A small image classifier, trained from scratch: width 160.
Rows from block 5 of a small image classifier, named by matrix and row number. Rows with one number within an expert belong to one neuron, the router's apart. Each number is 500 + 50 x the weight over its row's rms, rounded and kept within 0 to 999. All counts start at 0. Numbers have three digits each.
Before each expert's rows are labels from the 100 images, of 14976, where the router gives the expert most weight on average: "place" is the part of the image that holds the peak. Only what is clearly more common there than usual is listed. The data: small charts drawn from random numbers. In brackets: how many of the 100.
# router: router (model.blocks.5.mlp.router.weight, 64x160, trained with AdamW), inputs 80-159
# up: expert up (model.blocks.5.mlp.up, 64x160x160), inputs 80-159
# down: expert down (model.blocks.5.mlp.down, 64x160x160, transposed), outputs 80-159

# expert 25
place: bottom centre (30)
router.25:635504508539575516515510449492444460574405523483491534529417522506544471523522358471462502438519526411476530542529442533562476528478450541561494520604432563477475451458511523495477523578463540409491582550461581436486496557520487417542462475
up.19:592501506409513601454453520553501539453532557535454505510503488443465488465523517560540460513471515478507515531491553595448541387524467556609465393402498439496455551517453510494510436500614441363518609510477529530528431532549467542496431389
down.19:508483443489554454515378597564517547577453521521504406455462519509636496507500432487487483449505518500575438410459484530505398529597575504492455565484454496498444478362503506552506511528409519524493494517472519406476501489568544450424432492
up.20:482499495465532493491539557567535483454433438541598463441521511489540444428546471549453458475482502484551483549458464483590521425418430476487531475467499501520521507537552481501513383358466531446551505457408468511476489564533541466460474476
down.20:467533375533495471430448482462482531415491513480476306561507461478545467537527457463409580559582566491539491394476572550466511558590530478498483549483445517491485552462430497507500410547488483473479438576541626548551506435444527486543531499
up.21:536502485430526577493524538543461509523506593383536526476537536551501454560513447518485421411463452479495527478489350504528416544559535459501553521434467471519493496483500489505473452440506538550442452534519439558464480436485487542447473514
down.21:484507471570497480507362503429558459551508464545504494609430452577567496490509439443527491441557583514480482466519558460472532474481502563450554486499498614506489558611517413499563551601458435379559518461488542440462393597357558464530503476
up.22:443502506544499436453635545471522439546574516563517446577551456546437441504614437365449498462479551419487542515543521500496474489466588492539540518568504526456509488478448581576506503591510448467522497492516544486483491472525491486534559496
down.22:410503464530486456613441535429451503459450568519422534513597468442585515457478567552550457572448536564483513549429539487477448513464411501528495424497565476568569503490459459496562452537541511541450450501538518622493504468609473551530540512
up.23:377508493471478519479386492502441568515475474612541422482538491516554537498543433502441476561490554441540424437547548429545538519518431578520386508505477496523531541506505503478457419497425605546459491529461510447495537522493560475536471484
down.23:561556491494492392452559496553470524550430531392537515513461479580509525591455535527492484459494412478424479416418495593491543505496566477521568475535401498423427536528502502560564521472527533515524542486457521475546574515465554431520507454
up.24:457506508557504490444531530513514490476571489562510529498470526571520543475477496548456410578477502537556610421440496570503443513377557467485503432567553550490444527580600541524545500486513508475564546455445471589472635529484519518521422519
down.24:500506516442487484602397463465504476460485433426478409530575453465546513470465452472446519461485428526547548594508493453542570510533472441447428546473522476564531453520648523451533523568444515566453464574476545420577445515587478588555504453
up.25:599510521539514418507490530475534566437489497623517516545476518475458501571455541493463638472421571520437488446450470450405476540478503451541539549413502492497556494551449550489450458517532497444451442516575435527472524484509444540461464525
down.25:430513417506493538489515446554528479461511469414488450394527435514553477527477455427547462502569534498552531567518448515504388511541561440467458521518526517532421468447447527560494613495420570583520575484482443501516411555466546510525501456
up.26:561534506486471521493488455492489532466542518482535472517489457441453439529453614535543412459416596473505614411512502490447462509541461507511497541531461500506527485527543503502476584491435515621434630461467496482589503473560526402486498424
down.26:454487518548529480536396504609495433542420500547513489586394452543607506528561466575437505554525445555440428496475439488469458450530545530440605502468494468467501510525438554486652534551552563483543412481485454565476441499473473599476500456
up.27:481504490540554463637420573557502447460495478433502472588514448530547530481513438525443418469547424495403468473546468558524572517556380374507610450541539580557510586489540434521570459391489545531548440482530454479485556422525483532513449573
down.27:513388495488436500472576468514510441544508550478590508462464504456497476480468505523558447477571484433537565555518556489597534436477559511568407470483375504431474407560469435572465414550483376501431576501466576540526507483477565474535541503
up.28:560477542450559512476513513505524459454563577546479507445448466502499394568530551466590468516537455484372454466568540573506419459484521543593491520471502519514484528485589496535462581505528548501468602505513482488511467427507428618480479566
down.28:445496492446444538392421481508505578529463495468432483568474485519580534484482456507413504441428530450492501534528547514440639515540469467506471529544537468527354515506509513495544416490429500533526484493499583479441523572594554448508566435
up.29:528523482515490540500550456556510444502501346485600501491486572485504437466528566603423485540486565501486447504501588443470495558491464554581430451560456467482478571500552423465540350471518574506450453525568535569512462477455535471494482451
down.29:477492517474548477499529419454563507467458417507489455500610486489478513494616518468532504524508483437544461494494370402443460471576562405525447499493549464580537473538472500641440539589483381491482452513438502452468500548475514501511501472
up.30:365462525508543504464469578477588497541511428440458496456558502474519491523467548488560582496415535548422525492569541595464487500515440581496444480507538548511460530462508535458454477457509419509488448492510515440557568589554435541547512473
down.30:497490502523513520497465498531463442478549514543448526493433620519515463522561477539428453481491519580388600590481562575522504514502593480557499455532496450482449423543520452534530501491457440433571474473524362449573532504446549462532507507
up.31:524527526485482525524515417554517485528595636594365413503569529501450548503441590535506469503515513499455457634495491431531507501503475467515515456584427477492510509578543443545550540587486510438492454493529483469548393493588575421478473450
down.31:409461560483535547556538487389561495543508470542599523486480573490602410540423396500526473554504481547531477400527563518452548450567534444477473471457566560465474539425494532450471414432532526549554565543473495538474450473413505555430475489
up.32:539478507508471504403486458423626438474420482544516476453469541597387519508522518514616494425448477484499513502522467476480515480530538526576447500529545424487518585580560479472477559532490569539517632472534457474476496487508538330480551555
down.32:397493525530473495496479557522425517496508465491554557647569437482501471514512534464411502608608502581467504418467561434523480577525443489447538547449480496540554547476496539508505484494388521559481468553453435581502439548503517576487507459
up.33:571505497484460543468490431420548480460517485436520497522479506491431497546502442570498477538539572533519542515539508414533460483492582485561437453517441553520442434554483557538577576507489507522519430510494668548488599576499512611544509514
down.33:500450554501605501508463536601461508531569435660506457458533490429527478508521531389504597442460427500482477506470492560424461459391421497439543559575473390467514588480451490492464468501514613458533525457497349499540463545557508500501493537
up.34:487517495508509449471363485520491359458546489524521561498406500505458439627430477542505491519592456535502465452414404546483576585404582492440522600554499518501529445446545511534501492392572558550443489545462597546531510551544547443481483526
down.34:414439466503505497475533547557526541533516504517518500468625443490479498437462536517481563485534535452527467489492498543439521433496355532419416487554491552478494552523387527494418434494376442535523470557495515468546539531433488469561569511
up.35:571518515519511506502403534570536540565558531491508515614491533473498501442461520502677491596531469512443500565510497565472452491564630442521456520554471604500470510479522495526490476591449530583525507491459445627424463467475509574487455530
down.35:411498550426547408501569598503527460457513522450517444539465500491547624534495575493471537559427536544543530483523444520480533487472471460430472555379471465542511460439443502516462510512482403550470539509551512499570523614537486555517445522
up.36:462470521620532465528450491544439501465502589418457399552504446463507460549430574395461537574555549545513556522556532511396454492458569421539467535511425507537478524569500471527567547508522463599484499520513623534540502472548389497439499536
down.36:502518531544514544511454608602493563448451523539453479410489563470535474479541441554466569481473487535446453505395421538455494475459491542648487538553454494521437465381515540460492473539502399386501474499471500531539475467570531523558485508
up.37:500534496521465482446549452423463443558541398489621409556448529497524456467532517554556527410448506495485489479581599556559530463347480494492570425546544479531454549558485553575496566547486542466504445466487515461488474485522515442505501562
down.37:601530475451514496502498420466493498487408480595499547402573516526483519477631507473483472558623503493511544553566542497478497588555516491557478517507411520521547459514509474545506452537450528491416441453422466518498467505524479531493479440

# expert 18
place: bottom right (32)
router.18:468622580516415429469544486464505510472549463491543517476445529464373559497513583484549482495483553454442413448476643507497602496453515578589572546581470475495572585548439481560553497444547514377572531441560548482513492527501503578433509496
up.19:479501478596543477545615550472564472551515494474413521524494559493571471479471502502504426511472496554521472487546566587422487420465408454538427462597463481496435515407564521523407508538521512448643524503524409505512381464499414593502577567
down.19:441503449496499482542486600447501498426500519526495485469503467548561467517466400553459445557515593426453498517457532502507544501510547588532466507504489506499406417449410588503535485480496401438468438451572509572549527472497554405461512480
up.20:543518489462419443571560516568486526534470491582471501421601503457495503476436498367536498433473443529511592438402570406377557546559436573468470472497524474507502523445493487549532511567484425503465445528604421433452421486477490559470485584
down.20:502534536598509426514488565538474450542510520576459468517513502544541542461589527469568496501521443453400535484455459510484428527443406605376498500525484470502436499515564514540396533488547493529486538499483539487462514581498467470393537514
up.21:443460500538466514438442440501520475553457526577443534452537488602518503464418606447495489519586530481491454466469532441508619515494419485444495504503448444491526633578592485438462514536536497441475556470545547524490454448509548593488442581
down.21:413593522409512555420577578493426465493488536568420460449513592450514493602526523485500573470506508490557424535541452507525412480552417525512465476503503513513529505470398566500520551466487524513459509419528488561525540536483385465522512376
up.22:557474504473524446483377528503479532542477462534462456494496507517573523486466561490467440404528464429530484457549577435417445429514523645595475486484517416477584463529472490393471463529450454480510529482464578470512509590500488560506460397
down.22:509449516404492511511519534439449509455459528601441566489491541494477545491526470438478560433482480553525551490480534501587465490507445481491494473443439595435547496527577539521461478511451383607404515565496493556431549564507456423466543531
up.23:508526456589609375535467490548522458520483433476583577469494499416520471405513552451494536395524504515515463446525528472506498573556464442500635549439485526486484576503531432436555443447438476561468478529464601548498473540505486479442527498
down.23:616456550507560485544528474510419527540586583531469448560505514507494439474473460401551456420545514433521500589531569494432415420539492501486539453356547509462451458506550530504444470503496424458572412529464481614521551539520497551548451463
up.24:524489484409543486437458494491507511502524451515500517503432381540483567515453549466489534420475480494472479441475504519452558510410485433426567544462487402485530524486506512507568466478600456663562532480565595410510551480472444436659483563
down.24:544483539512500573526493524440467529596570484522531461518579538576527476429429393460520485459537498488505529480491488441460562526531404543470440596496539467461491529627437426458456487484448444469431514502415495437533379512626521533556508503
up.25:466533460446525448453588473528469526518563517512532497384587509511433520494469445486490534453450475525465544523517473488402569496350447525419565468518455626555526555349574528583532521493450615518453474518454500522517478508494500479529478480
down.25:531495459432409519454447468529467456460559535524421533517518444391595576517521506472459551541432509442605494526431517413570569507490523427474503493607498434493492431524568537492537460439569535531431598632520489514501462549504501523581471522
up.26:524485464403486489612552500488523547566568539477445504504560518546433515561494653507407506468427445503409585466471491484544547432476578482519545451580466459496541542525478506526501367552513612435421546561516422503481470453515590564479508426
down.26:464433519612470508493419636499493555490482508428540585381551483497432561495478458546561478556454408562531541451483583471460416549476527551494467526462500552478464544575488490475480544554555485465422509435482490476459565489451555483488479539
up.27:449476527591441449581502469501401477417556362509612573475530515443501490438510444540525449526532538535459490571415549399556447554516534521461510522595489512497440425483445458550513500553482598517604528485549528540580463511459389503513540458
down.27:592490438526534476388494509407563506517560585550606518489549486433514568520540532486517584504456364537488550452524547534468511472456437504545539460480543406523505543378535609486458478552545524613480483454452523534472622411465579486513496517
up.28:512548522464451505476514563503561509464434522399453531371510544569508485470489461520456403609553527436595470503569591482451474445541444509540479520550492509493488426440474431569486559495492524449585490487549549471519392461451463560537585471
down.28:486406461525397512540553388502549545464500499476442556471481484532496470502462562413481494530506574515586416482464516451425490422471551447472541518657418524561516458552533596449487553465507524439563491524486472508424602523566595578477471478
up.29:489487494510407520542551522534611535492551477537542499512526485515453443452503413465544487438585480426416530647554419561449535498494572501584508494552512597475451546478531559580494480458482479428553494492448403409522555466446395511524493498
down.29:509553448491481555443519538585518522388519511487400480602531521434424554443493538513508489621472522526436557576489437439473503439539587461551367610461560540448609469540472497514503579440568533534447532571530499526506431551522454451465458497
up.30:382512501483430538500451437493506544432515524531543510569547505542553530511413425397596546524416513472565431402530434531584512502448481471549565438463478600500489572480399526483487561551496464538476548479534570532532539518557365489546497508
down.30:427604461445492448487567416507460463481499436476573457443452488488565542563502600474533538452464566577585588463470467540448504514472480459562564555439428498524555517519435523537473521481507523501436557552466489552499526563486599416572544506
up.31:519488469493428454537539518530454460446434541504525526452409460537551507537461525417562481525386518427478545437478466351436649424426525489586446568489476597544513537529504529542588528463522520500495527517564594410454540554537484544556463462
down.31:419399547447482558410416492478481534470501504491349572471512645483521454606439536485453514383546506499536536520498469542519527475504514464410583429471458543441578520562492466482570455441519536495448480531454480579488496536626518464474533496
up.32:587507481502480420444463456471418435464534492609508578477540521571503512463382539584503428430499482486480448522635574523506465599501519565517470529547462433482483459472439485523603529505523445434470517514523432518535530593536417468417516434
down.32:451585514517524490533579566492427494497616484478497501505544520525569558534423585395465518473474530543482523463551506459429555584442488487581529539543510510527554499457505531506457437531511438511548484522501505613507495390524550502429482529
up.33:526536537573535478520570465495430507575519515534617521507470485477518461535445495554445532364486554452537490553418517398450490598543409517487457494448519498511503466510605462419439439485500363426421561492492541471470566476522458476479469475
down.33:569524528433418471516515489486526466540493503583439547509549468455556550536595421502543438588502402379555460536470402430492513466464514505505571483558546451466462375465458516504527531519540556550447462536498492491456537429467538428483434484
up.34:574518510387503555507510570464436458506484521554508455531471458525441452575443407529411618495539470542541479517507551552465494504493482560593472560589445570469509505459447452479497594511517541418459474498411518519492505571561622478539491452
down.34:475461534464561558419515467488499531540483495641493573538567530534474535498474491507502535383522442483456498610539471582502505514511513477446617417510439510551540550428541458558499538522477406535395490523541477486574462491405478454484507536
up.35:495523470435491405454471507431505452524401488511457463534535570516484516453577432514505553453548513446408580486542536590451469513446498365557568529457485488483535446447540579522440427564504469449450505474468473428500538564461490466524561539
down.35:533481492505463519490392548402487466574484569537570463540501467515468440556493499537469438535456631512491393443460576398456529599519420529510484596509506556527536436521545459554519546396436489511426491471604558491559531395454460443430460507
up.36:473512512417563609544441448453509553579397485481473466580561484545490515563593491534505497475506614445533449605463473545517486541466490602557519514497425492530509424557424533464497469514442455549535506418499582469524484454481633545540521438
down.36:565549612476521438587550404505572523467470514522598522495470423557570474499447544484420474523542481476615475503570554488470435478345429463422500473524453475500550575478533385497504474531515406423527484452472523468562516614597577463572510480
up.37:539522493509461517482486543512420519531429463451372496491526465497471506507566468469473563594482469472598516524573523575556506403651466450494512489489452406497456491456467496536524628491498539527464538475451562559441495602521509534432518431
down.37:454454409477373510560547462475571441479549523521515529502382505544499479507478481468507491542574580488541465464543477470458554494498458533479540454467460449428465404529501566499503461534466496468573499502561528471509526530470524531461549505

# expert 42
place: bottom left (33)
router.42:457452506549425407506520487531575522449559429430526561508425448563460555572543549431504572551426524525581538432495505488443535407482513465466595515461487474466485560604445465541527505412560502529514513520549545552459537455508501555478507506
up.19:526493491470515412483447516516492513616497489502535485491466462532539493550601560593494521492583503441518521476520488460558442445439483538471518494481450550462495443468537525425486481497487467558678523476570489480521402452517518523509437561
down.19:548545503496461544533431520574419567514477530631450497534523492553426493467470429514460560346439533474477577465508499500521573457419481493630518530445471453510476583412476493504510507494483529559394486621479471480525505398573464465438569555
up.20:549522540502562487414479506464460477483521598494399491487547554442604533522507464538524409441548535501509458497481569536524452510521543388454460584482491542505499515481485432407510567408455436539449464499488422485485453605551409532464550464
down.20:536500543530628455538419603493540484458475388562529415497512459546438489490454493519488490525434501502490555448439483535448522520518495495490501515475473520526438462662501484517483492407437397483545524608524451452552526497402421481418467493
up.21:540520530537507525510463507458542596560419483524552506444464559484462463578507487500498582462419542501605521464526507514485551508420584551540427566505500469466503500484450445510480545518483489554457501504406536367461448466522519525407555479
down.21:465495472440523449594514480571541398472485501530533455584444517542491550461522498612525479440598487485447579521563528446393472531507544549483451473468454553504564591574481558478450484517476483410557477519506528531518479558521411553538460556
up.22:447505484426497475503557464485512453502550352416527533588557439496504493500564455547518500578397484544501534518480512356507490442581528422479516589507444531477523483528468435606494515552524499485454482484539598499495431448568512458442514516
down.22:522455539479506462496430515493519509518514415482511496512471558444526413487450562528487471497492428540565437505546507609504514503434573462532537430511494590488500510488461491517458444464538500380615444541635514508555538486465604461534499567
up.23:525461507585434515534462551449428567445487448539476495496573507491423475445522523531362587449554432546417492520482550495514526473481530507475591572470509394512447509468429480463564502515471564563424532528526539476544510434530400463317499563
down.23:437460504471384429501509399502500490550482491376540569589455555551492502588579485439551537486528518528445524468528585495533460583538448575514523522538496482495528477420509499515420486500491537474477494499618432555509445503427509534479500588
up.24:526499507513477563556507487449452499542523660392515506575501484517542475463532459585487451577562467587577395511525482463450499433488514527534630439540468546527505533503569504487538430488541476331515441543453496556498516485473510537586531522
down.24:379482488492438533377501411483574487518509486485610503441515532544454491544511596542509392476476516450544502549520408478562520515513535483429477578464486425476504481413416485469475576498506514483555523473474489409429511583471437508481495442
up.25:494510485555484540458521521497539448490653569520409484542473568549443503518407562416590438532552530574481633565474523400525483476541415502581478490422570472474471470427452512433507525398520542509521530531447556419510404539398505476449458474
down.25:462504452591438442540509440604533485560482547553506505475479473397425398572542514455530429468406532521494475526456436546458486508479529572454586491453481480513528484527454499461439377511474435485573452485529417476464429526478543467612513617
up.26:545527506492451567477434441453478559491426487532522499439468455493509538578524592448493486599545490568580553514567468442458457541457580541612512547443562521542516515523518465468470364488480497485563540456484449495506466441503489562557542481
down.26:498506567512484556486558435543395534595540483484469443551536478483439587526513557469501452456471525464460532491521532542394498515410643615488532517503500490482449508512562508424494560459575424510427470470479512409444403489462480456426508479
up.27:514464498414465446503493443527520549589478602549403490481495465543549450567522517441477501464502455537530555457558414534547526516502365582517540442507500522512521499523375464670530467472572471514488494530594514514459397476493514477506510408
down.27:581506536534457416486508548567582533464473437490532499549604453484486537542573550500479511470577475496424475606490508510475475540581468524406397496486504524463529480431466462500445588513499425494513472528635495434466539527548436521373462493
up.28:577488476472490392539496457482484510461498511430515552508482628476454467553532515463493549414390485488471525424437463542388423544555522421481643494504482538500546501444492555529500428586530500469486490457541507479476526488526589443562465582
down.28:485513515410483599540502455493595529572502429474610512616478475533517488463523512434493503537452473566453558479550585507500594417420391504459560463523564364470465482563532550485491506473460552544491479417612481534513499479411518469463486421
up.29:449481499495493484457490501490589482486573528384463496566563530497433542476515595386430509529550528556428484558525481510470567477571489583502593532411481554509545502458535492512493605513453497462464443533524548435544506472545532425475474354
down.29:541470502421549464516477493449507459458446493556495525454448489579525472525484534569512530441529538562529548412524535564581458487472441541503577453521452532579450586550463475496431435446495519506563497556590553326455480407525464358546499491
up.30:548502486526440442493514389429538507493462499516535512553502523502475473515427474513426554520460516529498478477493476558529561507507498447486451573619428530531513557400494612461477471587481558574494450540520517401446442369550445499509536460
down.30:507509481541465593461478532473479524442456543520469535606497505447527601485467522506466540501516512570367581467514565466466543505514580534447405466452474505520534420498485504509483621479544438505583483499518459640481467440454501429364585476
up.31:408472495518453457585421534542455470585388470386487542513601520407500430475507539451491472473452518506607547482388555496560582519441493469490446515417460471496506487560505533506515567551477522490611592487508391501476581477540494489619505550
down.31:556468499394481460599574572508565510450548586578457528497461496577489475446533388496516551528558500509479567472597537564409505511569471499590583524510555489483510559364470512531443451401483406559511465487504529478511480556519469490403476426
up.32:593529488486511482497497498547458476509556523363516538559506513449549551538501494554507539574574600501447486515529436472444517395452545616549523479520494540487460496584484554524520446505447460487557568472407413439495448676486520425554553564
down.32:445523507484437519520506418530609484573554454518467496498546551520528464490538535530484556437477550556531605449589427454554559495533447485370469471451475474483622493472478497496538570504458408508523429584438473545442519463577521454512520564
up.33:513528497450476483453544458576459498403479520535494530543488525555515467467527585398540479444471483459504504546540573481506499562514428508537498437548573487518490532430424522357475491540487430474542523452530420464493479462583416565533464398
down.33:456514482475460489538540529545493516539547501424569463543487508444543497496577530485541470478477427432429547393490458515452648514489558460453494510500491482540372360569517400543452551473501482445465502490546457443526512457566519463463502526
up.34:548522506519493447548377544444492530477349525517383457577534533449561507516456576517565507496603500430535489492468551544503561505507463481534538353509520583510553424500519474478500433489485481485555503551491639482501475533462420477564450470
down.34:493398528538513432513464539549413503520550508482499555436448507530560493520480534573537520442549521495497459451448455488592466543560431429503613480501504485455526559458473525493520544499379606571476581548439472426505476551479486663526536520
up.35:421535484518455583614491511539565543459512517525496543524500526576428539518466382573398505438428530489540519535489447467488529536606459482478493501428480565511465567438476521537493559523527436450385544487472561620488544520439580516543498480
down.35:455484558448526469378469516427573561469498376531440510566535492454615632476430509458503481411481463478550474509514440549448522535482498511500473561510579516446556480525555547537513495494526441485473523408468525460452519532532491561543580486
up.36:564474494523520503475540446478484543481512467556452458374501591528487603522538426514349551516555568525476553494420421561426410490535514431444471478494461554477575414538488441469462513441549563495571534514409445457500480464455471503550439537
down.36:527485548549521470528468467551518484528492575502445381477440416551556514555540582500442501466454571533534475464624569431572532509499576408478410486525493502462558624439451514532554509452521476403504392493470570579503458521482360545558513484
up.37:552483480486420495421590478551451495459532505586555506567436529561505412503446526554391442542521573497486515499514536546513410545498461504385482475417500492505490625455443451584486478523493483584483557470518514486463514536538516581580505474
down.37:465603503547504466423468589490398489577490508491562551559515531463478548481553452499494389523505537511470460510466548475555591531525614502550477509535534517514437524581510433479520579509492523455494538472578486463497452439559552537509490564

# expert 44
place: bottom centre (28)
router.44:577538505539547535505559476531439501416387480377551528474473487578561581509600485597481500486456522440472582525491467444499515554406403423605450491561524451508539485484490529499484564563497511523564510497419558457520483466486400403472534486
up.19:566488480504415433502592525476513497466508474515528498437535466512533454516516496521541480484590580463527553483450465468482557447579440498595514513508490499510539462551448537608540495508562566509576479524434418498600395513455460551564473402
down.19:494528516404528504586504563579430495498471478599503552521429516415575532525444501500473528438418489535484457473504520507536487510468509371482489480442517552438465562465636573460520511504490525560444462471669580482548504547540473518473499561
up.20:582475476505515612445469507507478498495602498416562628539449536464581483428515548463437448483538481530412444441392489504350466480431588519515574498448520558496451473436515573556525485511512529569583470499516565487535540485561487506510576452
down.20:522590476498431413492571640521579530476487525541436432401569472524491456405376507471527501509538405492468481534507444537562586445538383558513486536509515459479528529491499559444517525568446549515500538583581549439565451532452562469495481457
up.21:546505475555449507430468588562360500482461542473447465486575479412504393472571494442516559550511583452552493459554323523537472576522582444412451549548474439517512513422472513566459446514539594427430530484570476454583445452506477593554448500
down.21:557516479446541538500481540539513503434473505559511486485421409483518478571441577460421460496534457522448568520486534514465571490490542439478474500541427549495503489584453471519486519528507599453559603431449477430446580528552478508468575478
up.22:551517497421495557550437514600527582429475579428497454510498428553476462521409521468569464491527604472454522403372502375479489534463477506466421504471519464490498473523480548565493545544506522544525545488492609518488445529447450553509507600
down.22:483515487537463401626587623585552413457467559475464548507462455513507461539677445569469501517564513515470522495534434446506481467492543491507570569440518513474484465501546478436515514489500516427458491537500482538482569448510474616551487512
up.23:491461523514499455488423551456527534459543546466490547465522498543387458639484498598540480587514478492431465530409554647468508506419426459456409449431501499496529499530470545419456529518475481492476471494544378402464504506442489492426532386
down.23:394491463480458553603569386508496496547511464566448527586538529490488543404402560429454554433476504498478549511518559385529475490496499498397495508515611482487520493473473519493494451512481527566588474568552493619505410509565513521579457532
up.24:648494489469525515402552532540500521446498428485462469449460492508417442523534499512444545524413457537531427450544596522448529494622474506445509607558469609505459580451381496516504462405451534444475511531581570563545467479454554473476536502
down.24:555526506533534457425531445478470516535639437630540497534498439475540520512421533434541478503508475533577531505473517541396534437497474414432562612545507576559488554598458578475534530454498398443478474532534528460488500534540497409431460537
up.25:525500489470558567453569494514513536462448285642499503525417520466508428503464527572495447503545537441482429464535394397543483442553465573464476443546490445512514507511504441554463436576499484522560561513520535448478449584504497519460414499
down.25:484521510495519570521480556523526434493547516489490472433582500405546551442495479431542543509457523575549530491531604568431510444510488466563574412444490539458489446435433472507502444457467561519563491549546443629464461577475502360469554573
up.26:474504499425515542499431503564531578509411533450483511352409573624564449500509554536540479515491566476524437464462481474530501508560470477361486478538470437479493534434431514473496435513457448457463611506508441444469474462529367559558537456
down.26:575460511525476590535600478405377430519510511565530532475548507443432510483534514517505483512436528451512483607508543446452397547420515484512437549514479470486415516507533477453492555486463484524527351508538526451453438452422485506537487440
up.27:490503532483506552593534540519445521467513516511505443526544497485584565566467495639443513548432555535417585452577571498563536588492484539545456466465517550515450569457498448527449483356495486466463535544545495494494461459523434437501457540
down.27:514546468527455479496591503447463522474530456522516470480442485445519527424488518554524504479532417478480576586441448425494554522495488512441505512568559446488408462531575444516426430587530518509506552458483438478493437501561504493474485560
up.28:403533503539587441513542468495567510479452406513524527514486523435545630501425559547438564493559451503543506506577453528450527512549481528439575416483537567528477377444461551525486564450462429488472560474533490534495544497484500459556428518
down.28:449542427513553595501482432480447459543620497469528508522515553436515473468544540496554409514503538445406553552587555529425505495579519569521583573433503462513474416528542364483497407536447461467472407552472388520604511594464474437449500449
up.29:526469475490504517524575579512436508464528662478554507537491568549552484461474408467380487563525463586501521549553606510503480529522441465577507472545381643481453481511425458520512397545442550413470479541534604455476483411543499498401510487
down.29:549504551496562458578453548512462529477523462501477401518379424539480560498495560538473485346499504522431536454379473514453447456468413652516505514472582459492479454530526480456586499502472507520482624492483472530443540486532473516537537567
up.30:445507538453449527507393474449516522465549568453467526462523447390425535517460500481519555477492521543536612513498442506424436421496468459514567457491505445480518535464381536475453479451452554545510533474489509436433499530518649535439546484
down.30:431478556513521517556439644537464484478495518474441538507527484528448514543568537463574550614468525482564451517539586518552462560577502462401503497543444545514539528464583456557492477594461505426523528491537552467500423559547532421575496418
up.31:430505491553460498499546549470611488546399491523445517525497542474452420529499432485469559544429521500543567480524508515572453565502591476549433523506585541491490485564523504500509468448413498450564498483479583536520416412386428449569489515
down.31:566438532445520492469499481488481575516520517576486479451602522557499519484601503477541506517579516468405499586496470453461551508513443519465607453487508571466496502486551471487521393505581513578435487503588425532437509585611445423515461552
up.32:488507524563507566508497567489510489496465380533423450370474417556499523556564576488457509595556571532455560503495567399557564555564499531506486466529506505502483468549434459510436477497494529504530544536412507620532397520560463479568507498
down.32:596475585534452425461560448540470457524496547545530479453476525472536463437437464444538511515534537467474617478523507583385441459560561453501452479397470453474496569503596440556568608568543529516472498461567477428497506507547490459517489502
up.33:430528487554513475460443513499497654562568504417565450493429494618440495580519522546462372521461486463484501506506590536558486514511427433491475544524500581485526467576476593511502534491524422496431525486372534529507457474447482471437531465
down.33:603448519501466505474483526474481483462508461404577468409528529501585485521547468510511405453524535590501598461551497426493579527480577525542481500478518421504482602531494358508524548509460511485550521488608452513457497666556495530534445490
up.34:517473461485494575530498492494491511433483591423458505419492383507453456482437554449508467429443467444528583480496500560521475497615552378460512600553489395507528504532456514472552591398463551529447546497532470465522533594490457581512500560
down.34:410524471515523555443508515485511528639532480507447493420502572576469502543446582567506529402520512524451528472498447448387520521512440490535470465514552554527494440527530582430446387485492568587386457578515519562410501473564435454493510495
up.35:447493497490411441475482537531484543493412448434457467474542479563448455459438498463476512481411563507506542540459509389595467571524392422504526630562500568494442520486560536531495492491475532447462485509499269557494534509509515517531518494
down.35:488478517469572519519396430455559495417411624544513479392494524508511473484544409534483527531579428498431498602454558542454477512513607501477460439564497517421432527526416587449446532513447529608502565503482536447441471443450430560509502426
up.36:387507481516470553472568520471461494439582495476447524500551508519499540540478519520431466551411529562414505450437504497552478458405472502394480479572500547489470464531423601532456543480561469473439481478519433500531555594479468449546444506
down.36:489470457448501498473514538621417532480464458592468502455469448555523496490532430540551598491535468453480534629496510508475428512570564506508456514455394498555558445416498347476498464490500538528495507527547576408519498454537549445506521527
up.37:506528478580575512543538510500472546469485403526461437568507493489515532502495557556579476520548535564523409460616533461546537517652526429572425387526457488486532462491526428492478607485472521511480433508351486556505585504500474513466467482
down.37:515528478475530596441442498552470504542552546527511534498445495542539475599369511396434674489533449522504500453450496418535437486392526549486573421439505518480486481499457568495547486493476552368508512553536483494551443480548469490530530401